Weights of a small image diffusion model: arch dit.
Rows from block 9 of a small image diffusion model, named by matrix and row number. Rows with one number within an expert belong to one neuron, the router's apart. Each number is 500 + 50 x the weight over its row's rms, rounded and kept within 0 to 999. All counts start at 0. Numbers have three digits each.
After each expert's rows are labels from the 100 images, of 14976 (inputs lightly noised), where the router gives the expert most weight on average: "strongest on" is what is common among them; "colour at peak" is the nearest of a few named colours to the mean colour under the peak. Only what is clearly more common there than usual is listed. The data: rendered dice on a table.
# router: router (model.blocks.9.mlp.router.weight, 8x192, trained with AdamW), inputs 156-191
# up: expert up (model.blocks.9.mlp.up, 8x48x192), inputs 156-191
# down: expert down (model.blocks.9.mlp.down, 8x192x48, transposed), outputs 156-191

# expert 0
router.0:550527459550472397502542503539488367467552555494416462454494476510523515503557428471498546546511582463574493
up.0:468470439401488504624462532452457560569505376547532499531471472472507548533562549577487458429493428528522442
down.0:543555497566498519414456506547478470449443425449493482483519467504572419516408450501500445444491535519529588
up.1:480501437484437567472448570521453498623530543491416590569453554477537544431492457466450423438544573536532464
down.1:517526466525475523505439572490511485418443516508580625444528524468468441420528504517532471439512475506535527
up.2:496502393444433589446466503446458487604510543494479498557483505420469455546492469513503394498540623550491505
down.2:461553593514422475513490474527518602474528469578496502515490497512525486552486468525472468530517506484493404
up.3:513508617475530594521509537497442592484477525534516540527500522368647484479465560473447529462511417529463518
down.3:530484629490548518540497516498491558510495558585509561497478454623422473502476429466494489528499512545535546
up.4:499397484495421513537433501495448496452508551469459488430490549446531368464456513458623518566519526488544565
down.4:513618456488391487388440503480450500600490523552572495578509484474485635460520508516353561555497459485532445
up.5:440545467482507530503471487541541455455447497503558525567530431446457562576498452648578530495465402503473495
down.5:560426501523474498494477494464529490576523544558482522440488365507470462597493528402406533536491550443489497
up.6:559421535531508503493488440498461455516514425531538477550472518435472462491441466546520472557477489485560463
down.6:450534439490471493546499480496470547492511470468521477474552534534612538459567457537494470553522519463523499
up.7:534521482462442485572475509505499455549521450538411491474527472462556547505486474473455490447520553461485540
down.7:448480504557440474417429520517515515466478416469558501545457483489492540475496489501557516445485459466500452
up.8:470519448495536637453495541533452525539524576507472486598432492443574496567480447488503361497586601476497468
down.8:532502422505579610517505530482479438496509529458504474422598508485447537566493488496477413500578450430487503
up.9:526524473469438505405484489513466521508539529459481575531509519451467486464525495520477587412512616590505526
down.9:474523517510487454646549478478497494510433554494556575481479503494500470471507517502543591384487384557487464
up.10:481579472510528544451539455545580529572523540511531506591558452436530484537422442458477418418494600574448470
down.10:511417507426541515542555436471598469471447540482470525433424453491507514521621473537500466427480443560448495
up.11:510555456378527584508429465552476511482510483455493520502470504440505460487547498525570447516555624493499450
down.11:500469515590574522474390447429468488526444488497500492525499505484472535498509531512442400566549404448520539
up.12:458429594491536533513521489471433549505439472513503497465479581412666500473485516509503510504478449519445569
down.12:471528573499530542551510507501514586451526512579429493497501503568458493512502488511566527457555500471525466
up.13:504407443553528483516531502491512540451474528530563617497576478484494527519468571457450491494542465543416549
down.13:461576412455545455506542503480520451560507538450473647493424417512539498513537540556559490484538537486455449
up.14:536417484495570544563458485491494517486505416499572535503514545479363425475496549613486430480517467495517429
down.14:454580518502560514408490496489479471524475449455454521515471520537439580461520543381503436507559555460526563
up.15:443516508531541533418460439498639519484497559527545527445579564449557537484460552492536533570489491510516474
down.15:587497426475567495592476495505654476518495530451465512540445594504542444467498515470448562556459523504485553
up.16:509399428448538538448499483506545535510448514543547439471580612457515425473475570525478442556590448463474538
down.16:428631532524557513551513477516582434496573495486437452535459591496516555465496536415514475523589587452444467
up.17:520497514472588520522510512489502371498412435587483515540507634543496551489471435374410459445511416514401529
down.17:499553387488522508501543490496490394514578512514477491483502495518624529506449511448509530479515462483477500
up.18:541531559420474433503472455595601444475534418478437395482428446447534551537591487394522493502566512526438499
down.18:498463449570467435565438469405574552553433433497570396519550453439463463548440513601489484522565526515436522
up.19:506553520494479496512476477468546419534478430444475498572491437446485490521626507500493571442494522586522459
down.19:506467489472472477494482520587546590482559460500541487423480437457440501525420537506503535437457517582515541
up.20:458529388577501556477523559531390462549546557492408496501500478459568654532476464503533462557527553477566431
down.20:528473592435524518554525553482425528494426526517582507554484474472472327494512483486430501578488479477550579
up.21:530501511401519634499477503520483556578527389553506563508525513459517481504440597539521510579487444510578577
down.21:466523466573534566518503527466485434415431374506560518491482522490548572482528525470485546577475539500541403
up.22:513580494447537505495507440429535489536482505464478495499458535448482510599501539521526553493422483503477472
down.22:484409517566564481521541462543535474456529552474581467514512545476479517590459493442458524508409521491464529
up.23:550571467477392602443498561474476543529434481465442571463441570454487567458551545605504570430511560499484462
down.23:433469437496400571578542582565509440507643490445563558552551594481495403458443579437468574445490506485494521
strongest on: teal die; green die
colour at peak: cyan

# expert 5
router.5:521492517500499586474395408499543507542552510492555585561476543558537455501496542489516443454435594627519427
up.0:508462379495548523561543509587461449493532439561485460443539487491426486482471439458524502528514470437443490
down.0:426470462492492537528485444521484544486440484544541520452486530537581531432466517576453549498491501523615481
up.1:433509412512460418495458590483485514481481464556489498501471517473430451494468432434529528549520512400505588
down.1:515482430460574522484509461457535603455443519440477471481400498580555521523531534603500567525413542553522602
up.2:593589532478498528556558493529425534454412474506487510533494559468469517502539520531522530480530469507462517
down.2:480572507489428538477552590456466416500444475490559446457456546653575465483420448539512469478622492474475390
up.3:455488577489438477527550516518447611506568543371510486482562361481400496520578484565533536431491577458536517
down.3:529516519499535450481441494463533569490519430449571432530509592558610507508524394515524500495443572507441587
up.4:441549368518455477446469547473505580542492537506548487505462458448483480504398572560439488496488531496394529
down.4:531472410461453525517409495523493383558481508500483497450512498509535486486520682515483558523492518474524461
up.5:456502515568450560530560548584440611480446511477481530548541537467395482494445437452605486537545534552479497
down.5:497508480475506425430464548557448456483545489528536474455478565484533441530461436592523539465521638534470501
up.6:440500498505515587447560523515448507569590465508525458591505520487615548489423450458507474493458467574450511
down.6:400404411560544483429479503456452512486560505480567496573457515355431453503478420610541505441480562488466486
up.7:420597482454391518502528587518456518490363468501514414487545459459487518489399590558396524488551528483433559
down.7:435595548440556488441542442517505491486376567518510540490559527577494566552400430486490545493462465531510489
up.8:647517585481579534585580505520457441583450484450431530472505477503502543521634409454468549463530499495486529
down.8:604506537530419535567537566472526526540480486540431449520450501483508511542567583514493443446510471515502427
up.9:440511521446487554501527470494452563498414515543529544560462505424437520454471390544560491470504389541526479
down.9:482434512452573523560531536497496606522575554486423568534514473433538497501481511435487492533535456483464479
up.10:493608441521521489498540533546483435521458560500533473431489510461524506509515405342458464510537536554528481
down.10:607461507537392465532461520444523458506509423538497492455443483508526488429584495591569471483592532509475424
up.11:474590513547515467466443464477470520508374596476558524582575499405484479466534465547509602566486547552498488
down.11:476478554485523556568556410585535518501525589515431579445500445481481535459461504427435525536461500523501461
up.12:478537525435469532545551576540472609424451479471440410482559464479396500463539576526449480473487547478467533
down.12:422476552519545467447500516471443529411520548501619470507484608588458524545440372526520575508539575508457475
up.13:403494480495451532513531525531481569452457377557460449432473548514376502520424576525385478426567390480428523
down.13:389543439410560442494456429469532468517425520521475530480516451504540510540412528533539564458386501529505569
up.14:431495494472447582468576495529452476479582504559517473480475595527534514468430542503479424531461526556510480
down.14:554528556535472450516504536491548532532479413488499448513529524465356544453485591460487448505476519505470523
up.15:517529492522514517500475547394555478481526474565486472506522527507531425476504489512453478454500404489414515
down.15:469507377497518465511543476457490589530482500411528489519511480524416403581502417572546548489493497484553529
up.16:571543554474586459559596498515505510512412502477452501493489441498499517531511470547496552511562477515496546
down.16:606524587526418482559523527449537459524425490496460463514513556517545510467563551518493386468570477516446515
up.17:486531569515496435501559547516440490476506458496510504479509464437467458522515398426476465489525437484520498
down.17:402520421474569542474538503442452396443465469530547547615490437504513434516427524548615554539530482470540435
up.18:530539527419395542470492523561498467408476520470444395487510451517557525498476505472494458517549491449494516
down.18:495486555476421523475505429527468542550488552563429495526465462548377529510500523444476568474478346473508550
up.19:477472473489511523524526544530548453479470409482492407407530472592420548554422534568478503474516361438484535
down.19:505569527513479572529483524550528524494453474620495536517524414524611448533470569418533526493503482535518449
up.20:604394537490467575548580507546492458516654463471447460446518511493536499502572433428426405532483570472499520
down.20:449601523464609520504495423558528570466391580504504496487544539534545535568458354592491497525436427531459545
up.21:404321394519431569429510508485503513523553499506490417514493571535537536442502495490495412475420562519417479
down.21:532560559458392515483485515467513541523516468531522513489490567448511478450491429582495450530491546515549565
up.22:522479544486483569492432430506517525484560548391532593520462438450483530451486515478517507455501495536594423
down.22:517500559543521499445465570504558453541556534516581491499499406452417498514517460346475496496562466478396513
up.23:465549422481451460506484526508493414514409515518537569492496511514524496585457404390531490508522502462536527
down.23:499490528528472454483559564506513521471468440358506539518429482568526532488481482464434513516467549477571485
strongest on: dice: three; white die
colour at peak: pink; white

# expert 7
router.7:390565440475446532452464578540496591483419494528588498527508483420420514492422662586541502500530461497495564
up.0:585424414556585494564429418452497480463614457549543542516485552518379475520612446567482497517377517525506446
down.0:525556468486494514417518518513501404539513441456419504457497559512415467439458613395524477436539570592454568
up.1:521567423437495488495543531500429501590469402495491438467526471521416479583474475589460453620437526515586469
down.1:480458478510533470527509473483446502456506417526540421546453520528514460552448468536585460573404490546597487
up.2:494573526563568439465486447480426485558496601476519468432509451499423469447515558486333608458544571516544443
down.2:459453466407560450525511443498459524459555574514410506556455460523498503424482509510646560420535478526471532
up.3:521508507497540526486522419560480468437496621472550490550473469508462457520512559541523495558629520442549473
down.3:500490510454503502504559396397483523604466626514437485448520501432481521466452507463511442524600446442537500
up.4:592482526540522485530493447459483445540580538439469536494453496590525480570566447453504489471474576520547446
down.4:545391595528382534614464496515477574436588491545491475521457494502444429485579522568536481515527438526527469
up.5:532516512454485499487451447516547554515512408526503504533494535576546564477546534449513393483366411562449484
down.5:450529399496474489517571460505512545479486535587496514503511410420584464501435477439485517494527398524596520
up.6:573419508499567522568489459444507615566541548511449519469530509520474466546528574517484438464493443456515468
down.6:397548509576576472425512472488482381491431543438493527541444536515561555549450462496514399478467555526509545
up.7:535513532555599470465581514580506517501473541439538451473518499507484411469430584484569571571535447476493567
down.7:496532478423585459526636537431568476490536509568437464542475492494558537457538492537432544506579547486452415
up.8:461458479532470533535548564534449478411516440510461471572481503510422436495500554523552543480459474495559506
down.8:571501510460468532431538550461462529549540438437537461398559485502520559500488410445422574523494430521535481
up.9:503564486456429537560557536533399518457521532454401455635481450479430510470510538581516576464633450487515520
down.9:479458499585448562512487522401463525507510483493507474430613505515474424470517523376485521458559534578518581
up.10:561422536535554546517475440522591573563489491463514570499458562504521505458561456605576522478484463521546441
down.10:543559554513379555562469567424525532527422451489463499539474570476579551436551552532535394484517465442531455
up.11:504520463469426514565540523524565565449488454436488444499510470499441517398506546502549523467535466465474545
down.11:527504533506411519464470440457510447527451495558543424510493539506515487382464506520507514439438573457512474
up.12:447542368460504461526516525577533427495527516493464413543424490439510546525449488479429570435527586510427513
down.12:574417547526460442468458557507524553503483471411517439446502489508560492584573527537493519453521542539466503
up.13:504573487474518555511423571518522535602463561494510486580528410461486512574541503592500579535448511456588481
down.13:478485478473566512494474565499563464428517478485468468458467435416506445549445452456558571471415469444562507
up.14:491451488528478513473445492504518550502592496422490534488478479490606450472507440435512435433440633599566461
down.14:507584480453564531526460469577578584498401547438481560490492523559483517418554373543532523499561437529565456
up.15:572436493492481537558466539517498492469502451464506494439430543553448385453451549559420473530542545300518545
down.15:410615410527545565484447551428490567497431471464522529551559579545601521411570588495560475558539549376576489
up.16:511379506464562513485490501385513500492521584509557606474544494522444454506422572547530551500469539498518473
down.16:544651494484494500530467533560541481521467609501479597577432468507501540454610478522497509498468457545554494
up.17:518614531531535552474341443429502555550464543472500609575475508342470468496498562557544537539486571489521464
down.17:493407543481496528504443496522467476545580584546561530461551482495495533506538586467493510481504412496473494
up.18:456525475477586529475566446525503513542503434489479601528586482473399508474487518475595444598509580376498565
down.18:569462537473597585604539495437543525476510422566542593532418516536418464456558585575435364592540457415490464
up.19:516529586464485513515489466530497452430496573512499497489478469507450427569527511499406564551503526459491439
down.19:505539450564513512502451450485481549588497613502517537434500466483422552570541511463591565528517474440479522
up.20:483509371486493502518437483493550444554529459460450495471545500504565544557532483487486482436511523513547462
down.20:479600591550533491460496553523508418485448402522452529489490482555586546502450540385481482503417566456475527
up.21:515528449474474446547487506436546533564588505444492493507459488525399457454619551455626524523522572518598466
down.21:489460526529444456444460478571558497412428521563501526476570511552499463472396477518381505500514446538543542
up.22:512487571464602371524503468457538514444500458527561458459509462515444547684556543511534510654393513573545479
down.22:491494449486629448489533428561516492489522468536436489513483430510557488642498391540443515623458542508553472
up.23:507570472523538505406527498505410591556519533430428563562512473517473570553586513565427499504526548587529499
down.23:487449366471578522551543517500439475429452485476488539493484496572520441603387499558615544497451510597540521
strongest on: yellow die; dice: three; orange die
colour at peak: yellow; orange

# expert 2
router.2:542503653518545444501513521501486510493515514432490512439494432514493495522542537536494602569484512456585473
up.0:537521608535518500505502520469450609506496491421548515496558472415290516516493519531479479489481480516478454
down.0:486464426506490515494484487504486360473497517624497489473523420566260508513458573456478509464493385515485519
up.1:576449507499446426529460464461610584543487460467551504472604490438446491479418551540493480557507536486483423
down.1:412566485518407437496418455582614478446502482519445520522389521500503541491603556468493499568555442441459533
up.2:466513379509532562502476544525467428530549487501462438545558617650543517520516483490481462448462533524408457
down.2:519544325529455456524539437533506349527454464607467486501489450379450539469442591461495515489484484509537513
up.3:478424483537511514513539525462480441499508464461464581481420544451518590510528486526583530485572452493501558
down.3:490600442476468533509503526542487540495434489522526606504566526496448455501463487479433508492558564497514468
up.4:470536482554530517540568452481506502429478459452511487494550469476484522524497478539538574458466450504491496
down.4:548437522428558508463584456496508463561516500503481459509422465544506526512521487482481563476432546514514540
up.5:497578592486412500515474435461526517447521488368547526519489479482591503510566464445484547515527644652560463
down.5:528427510515504488451512464491547578521499467452454492499531498614558461514434409525550523512455532577504506
up.6:470504464520492466547527480496506554491455475465511479547553403493570536551542424556481447459503471589450431
down.6:533463567455503468436580469517495501497585477488481504458457400512509429565449394493518472483510561574487583
up.7:504463509421528620540428542464453563541481530509512509539512504484553462533489500643471514502484505539518506
down.7:462547525551556577466395538533506521487479548462518500482509452561514547536492423441534538493483473523534471
up.8:484557551516578496446409454524434547560535514423465421460432556469520470479509463520523454446460538496634442
down.8:537484586483549477563446482456450470482517489501538415550541601449571516506514426451500411476486447444632530
up.9:590546553589426522453555497550508481528535595436535523476505488491581464448509474543487506546498501457448512
down.9:382452468440425507562587522437559557461471600584430519545482472478521532421513467490511526584471462451478475
up.10:482466454496532428590600526536492555488479488424457500468468477436496582515490586519460444452519477601525485
down.10:564536494501559431433571537460461455540515492614546506527526437492517459517452572502539408443528512641525499
up.11:503570522577553418550419509531429584548483480516451551597375429444512534500502480464477479414449442455540504
down.11:507423559430549402468442507495414472488556509427572523452607437465532485510542410544547464470440577459517488
up.12:488564517442422605453425487495489436509485482454433458551459537473609540526473357530528464488502556517469511
down.12:497476661571431553570445527533486568468508464533595452497562613496547475478493500477487515541495350442469498
up.13:470520448523478567564404490564490471489500503517447518515493508408443560464487391546493423454547449544425516
down.13:499549467485526467542450486539487434581469559500477403454453512531529534435440547605500459536431495571494449
up.14:543442434476494567548476488579508565546517492483519492454528513444465528538500595575452505465518531559499494
down.14:528565378547480515499508487501443481514519480444482411496365553652537512525458589601507529484473552549493430
up.15:521463490507530484513484483500558502478474464398459484533460471465502568504523417463498529407548595463515554
down.15:482531425520544484513453471499551459529511462527547489478532506433481457483502473532505538399522451454540461
up.16:548517504532491506544455475469507515483512380436530473498528510457436533496577493650499599534563495559420522
down.16:436522487446509514504439465551486492514483424553490457497467532453487485494453468391498558565597512526415477
up.17:531540514430425533560433426486537526518449406519631555533517489446456485553582573537475539499463513607388457
down.17:500499439537423529468421414505534508490613441455387541457511530472498546555391529513500542498464557585395517
up.18:585564478517500526556556518570400476569498516490495431474571407470475548562496483499480442476491564492437451
down.18:424429518482501484477535529444401580450522556430547439566451428466569502532522411501524420512477540472469575
up.19:562522460496453506532486528498549538497502461493427548434481538437452592500476598531563517492515527565472525
down.19:450466479480489489515462520516573485509460454504592526540531505472465442490548579509451494481506439550468480
up.20:487507443594499538525491542401399580523480491551528557609510480466492484522455525581439462479497497532521503
down.20:488504496406536516469511518659439462458564480445464553397482468433508541530515440454570495486462542559536508
up.21:561452528530571533470482470517454510525526518465439492541476564457527421415433491346529442488561525474556509
down.21:436554496477539510515472475498428532507524504489531508442528571450551587441577508598495435480554487425553492
up.22:492507450458486515529459473538491526548502481379467525518457415438479568537484490494570563514569603575508564
down.22:569553578510502488525465427488471544515447540540565548506581527624567517495531573509459526564518444471573436
up.23:539541510505554480477482472567514464543529530502475496526539484443487521467489486446460506487530471484498567
down.23:470471543498516454517513502422511556460526553498514512491419459480457485486520489495546543493570532495468407
strongest on: teal die
colour at peak: pink

# expert 4
router.4:463469530483560517516546525519495440509465498560410436537521593584604504461543450445505572498488471463437505
up.0:525499454517511580493456467491485540526491549525517436490497563484394501524524428463517585472470521461448518
down.0:440389487508480563539497513506472487444546544390512489512510535398554482539498535482478579483463516434541466
up.1:459519464440564546471487430537530493515533473460562494539512446452470503521422499556533479547503480543439437
down.1:576485544560585542499494485469557527481482431482423490437475484477591503511590553455471507535500582483450531
up.2:567514404511414484423494487481460487527502517467464386469461467537491457542493437434447419483490559471405473
down.2:535484383523517481517477548522504455500523477395510498512456512586368521500516560483456473515502506472520459
up.3:504498454523514509490444440490422510426562518496504549531527529511382542492558444552542466383441466488468505
down.3:550490494510366524499505502460486507520460539540496516486582447532648474490489575498489437479582357487497488
up.4:437437437479470482455424494505561466537583507411525563522455521487468511500493357565481369517488461561516493
down.4:636624577571525455546472529499525564494394466561524491495525502513492474497552585549487408542559332539519441
up.5:438515495540453572474466498512466477567533542502557480569530503386536535487425528589459451512495518604483481
down.5:482441449509562485492532466485487462471450547585532602539452501361327431508513533573499586431537432508522441
up.6:441578497577513505467521463520523531596520538485529488588519493396487483526433479504503391420483579604459435
down.6:544489512459533551532546477450579481481495505450506476460458485445529535559612472526494399424482459564393478
up.7:521521437452429481494448462477547474501499491439518483484419519691441505525455487521520479495503422524541447
down.7:464466644501498503474497504502518487502519511552444485496543453310579471512480545521533519472525463518511506
up.8:457469445490457559555443469485421517570556521475510557560479515434469506405478534585484503485482491582553432
down.8:456548537454536530468485442476505486503459511666506540529542425565258534560499453457499477512488431512567543
up.9:445550418466386520486436515537431496556458565458544441539517529473530454501460436547437384488513555597461447
down.9:529450523548444485480479498455430417423573564493412495500465436484418593497452477477554390553481507519455532
up.10:545488431487532521527451492530500656491534547395480517520445518468386492518515548636508474429503577543517483
down.10:511536359497482505485526549474470421518482473470575477565440524338509459505464466588534481437479613433507446
up.11:468503445498495584524442497476401507498545501459453546571447509450452501488574429532539476434547489536497535
down.11:622479527507614625512454493495457474508467485415534554411551542436561508530464466554439579460497578492510450
up.12:522587496504491485423468431534526495546515516514542505561509520412481500465417452535471446433436566538501497
down.12:497444566513455426609492493555567576489501478509451514516467494407554454397575546487499495458461413532484487
up.13:521458397523537515486504544488454533475548487562492464531483619416398521569494535479507459470401377503468515
down.13:458544408459513477478488463515509474469417489518534517550513449395528582467490409500447464500441538527612510
up.14:498512454520545495553508480580480540570449573522456509591442592424444512382497453533562491532504560528527447
down.14:519493490544453538485478495506501438446539466576508525489516454702559489496469643455492504486507506471514524
up.15:533537510575488438515534520554432633541466521447490579524569556348493532502611490622591557443512544520548449
down.15:510495617528519513462531493502502457494490475547469491521491488716412475504501625416511476476504463478467488
up.16:513399501493576483540505509511462511578531461470559483395509480485374577525470546468461528530405505505488472
down.16:568407517523375509511467479536493574511524508426495541524505532425663583425549594475472407486496544485564497
up.17:468570449469475628482458484523466373495474482492518555561483572507506552499459453400463484484561430613556502
down.17:500436562536424522534508528470477698474455483432484516499501577391340456526518423579523458484552504478521473
up.18:483546435500484612501472494514488423519426462545543529504541568452486557509448402462518434416514520554515514
down.18:466477516538489482452512546473441438492554391563585460559499519431457440477444506526535497467548520432491464
up.19:562507434555531480462503530434470493507520510485547559505516460456488536572550549535480462546373488474423493
down.19:548516421484475514534466482525498434535567510523531513484593504422566535497482465452493505535466518512509548
up.20:466468323507521552489462562444606525534496495436539489489493494568452372472489390463496416483501546493480485
down.20:530528399531485507511467499494505503508505492389551462505392577524492474516528428605496544458479564529494504
up.21:512468490482515569480482423506460501502613527435537570550463515415468579485483433515475445445463532597554428
down.21:408518533490553461456488573480488410507510413474533486560484530392475441478575594481472516501482544493519439
up.22:404523498553456527491513519503440501518508572452495450529461486432538526551462473513440376469521484540517486
down.22:570509443413535536474571529524504483449545508568477498447552471486473472563528475519534479420485482484504502
up.23:427498424490454553407412517514457456513558532503507496580558549484451472463525336489530453479502429523477467
down.23:421542466485522514514430482505461576527481495470532512461431511565514512482442359592523608526516531452429498
strongest on: dice: one; total: 1
colour at peak: black

# expert 1
router.1:531458513470511506583585507526517457487418436594453511463511568563401502511523391485496508511543338495483534
up.0:500505320519424427502563520495481515456442499547480472538451539369403488492470543522508492532523488447484565
down.0:539478675525441491515519521471472565472655465483469454552556528552459489505529455505533463508502518562486557
up.1:469463543463564517438464433442501515573536534374547573618543495381573558485521561514547466519448515540618442
down.1:498460519507479542534483540540551536502492482484512500556514546498443465572539522550549454537535418451422413
up.2:583518635460475498535485369473530468515540519480480522539493362488607473581589464502576476458479508567534453
down.2:497524663540497487502471508494549525441448433356455459489561554545523505540518544530506453521428434528444511
up.3:582525573494546457540513462473542568478443501445515527486482493609483472511557360527499513521505454510540496
down.3:401491422484651548495495433494518442471520552454463543469477520520527488534455467451475595529458561520521458
up.4:507438455472599447421458523485476484565536478601558504453526469463502560587425610466453493511398514505484457
down.4:502490501484461504459491548546502525481525501538529511513548549525604612484456477577526524495570535449503484
up.5:482436457543513428508549573422524537475600519552528527537545483466503463438522536592540506555341446465443449
down.5:507540402457442485544441402498529536489328594563514490488472464411570468502474559497482510483522457500608544
up.6:516487431540576526433516535501540461537573523460514449509572505406546475569541373489502559501408477560480451
down.6:583438505496375497535510536475484476527520450469429491532470498525533492505535690490524471504493441529534509
up.7:432491501508507538478406499492519501506548550431521458492508488457453509545429564517431477436512562516501477
down.7:416483486450603511443517385501477463478526540432498573493502423545499502499487403414448536500478619511559494
up.8:518390482557555443536596478479474469487566575531536454454538543430548512521534391393518522471416523495448486
down.8:462551412503566526435597460475493446505445441491576483485412493513616449491487494466511549449487701487552477
up.9:492460536531484498512409507506580518458592540454540571576545530440541435432492615538535480560392579572537447
down.9:468473447517526537510366452565578539510465446520466551463508505595393477517520474566467487564385507523530502
up.10:476433451478459585478464528570512420503606563588445458542536500454545515458445521395495380468464542485509513
down.10:502458394526520523443567430480484478494569551483526556476506468514325432485497377497497496498559480471550390
up.11:462461514527505522487461468518459492556493570465509503530507476449544543528499488531430450434502524533384470
down.11:434478488503492410438582550489378447567506531485614537456498467596399417464524490450530478548598425463449457
up.12:548441486491595519516466490548462376567671489556498529538500517431551495499548431449503488498466494524547449
down.12:575459523500487547540519505454442421527608442537466504479554527474491549453533614394451455499538542494503460
up.13:471444470465475465486461566488533483486645472465477481458503505519464469492516518477478469501528500479463462
down.13:564554575536446462544470549500499543519360467516522461528509510490363539482519551556503435496444473505479565
up.14:466433539575541440446392458464517461524530441570563539462551524527498495511498432492539526557402416497596448
down.14:512514392479544527520437477517507490473467553484484512455495481442732464513548520508506540492473454501533487
up.15:501557461439527518511469545461488524551484503547514474562578436387519551422456506485495509515580502511476508
down.15:478468503535460420449544538497449532530470541541568454523495466647596454549440502485530460494607366526471503
up.16:475483542532463476461390483470577537468526463465578547491488491522419486550482557512527494534451543496540451
down.16:496477576502553474505549540484518541510558428483553481534452529626664481509498630490528495500489471510412473
up.17:546492390464489505534464493537477477506520530598460466391492593541470480515439508434495422471555432531510511
down.17:469468639460544494527464478525499538499479523477433539478468533237683480522493503494509512506450458507480494
up.18:518549607537583443471519439502472528527464492558537443446602501368396538526477528559513569513444425527608484
down.18:495464404535475506502574473509509418534592485452567494489480488573290482475543546497495488477546627461510438
up.19:453450533487470524477458478494520630486567513542423496477550513496527473469491546558563478443449391489479463
down.19:505471445467451511543358467556544514532594482436447513492483555398675499491499566472495559509400598525521573
up.20:511446455512488522553456392524556564583514517543576496415378527505427563498451686610514491444487508526568466
down.20:512529430497523518496346446503523441473574537407505516457480541366574434486534510575499516523434623447518579
up.21:571528651535529506507502474478527488530530596382453527554463469504624544515586493450453581523468559542490449
down.21:512417572570426467484529531457463499514576463485572470529496508572398514477464501491535485470527483417432409
up.22:462447466461494561464398566502477497529615504436513520550556550462484495455433578493480450463436498541543452
down.22:517534582505445533547415466549539522513429520563518438480477472566488549522484530542497483561403367532517493
up.23:494490521566531422454451462467535474479547508474570559452499479483450409546527513538540472566399505487573413
down.23:459492460495464527474598498474486435515455505587543515480486473506537461477465514554495501484556491462525443
strongest on: dice: three; black die
colour at peak: black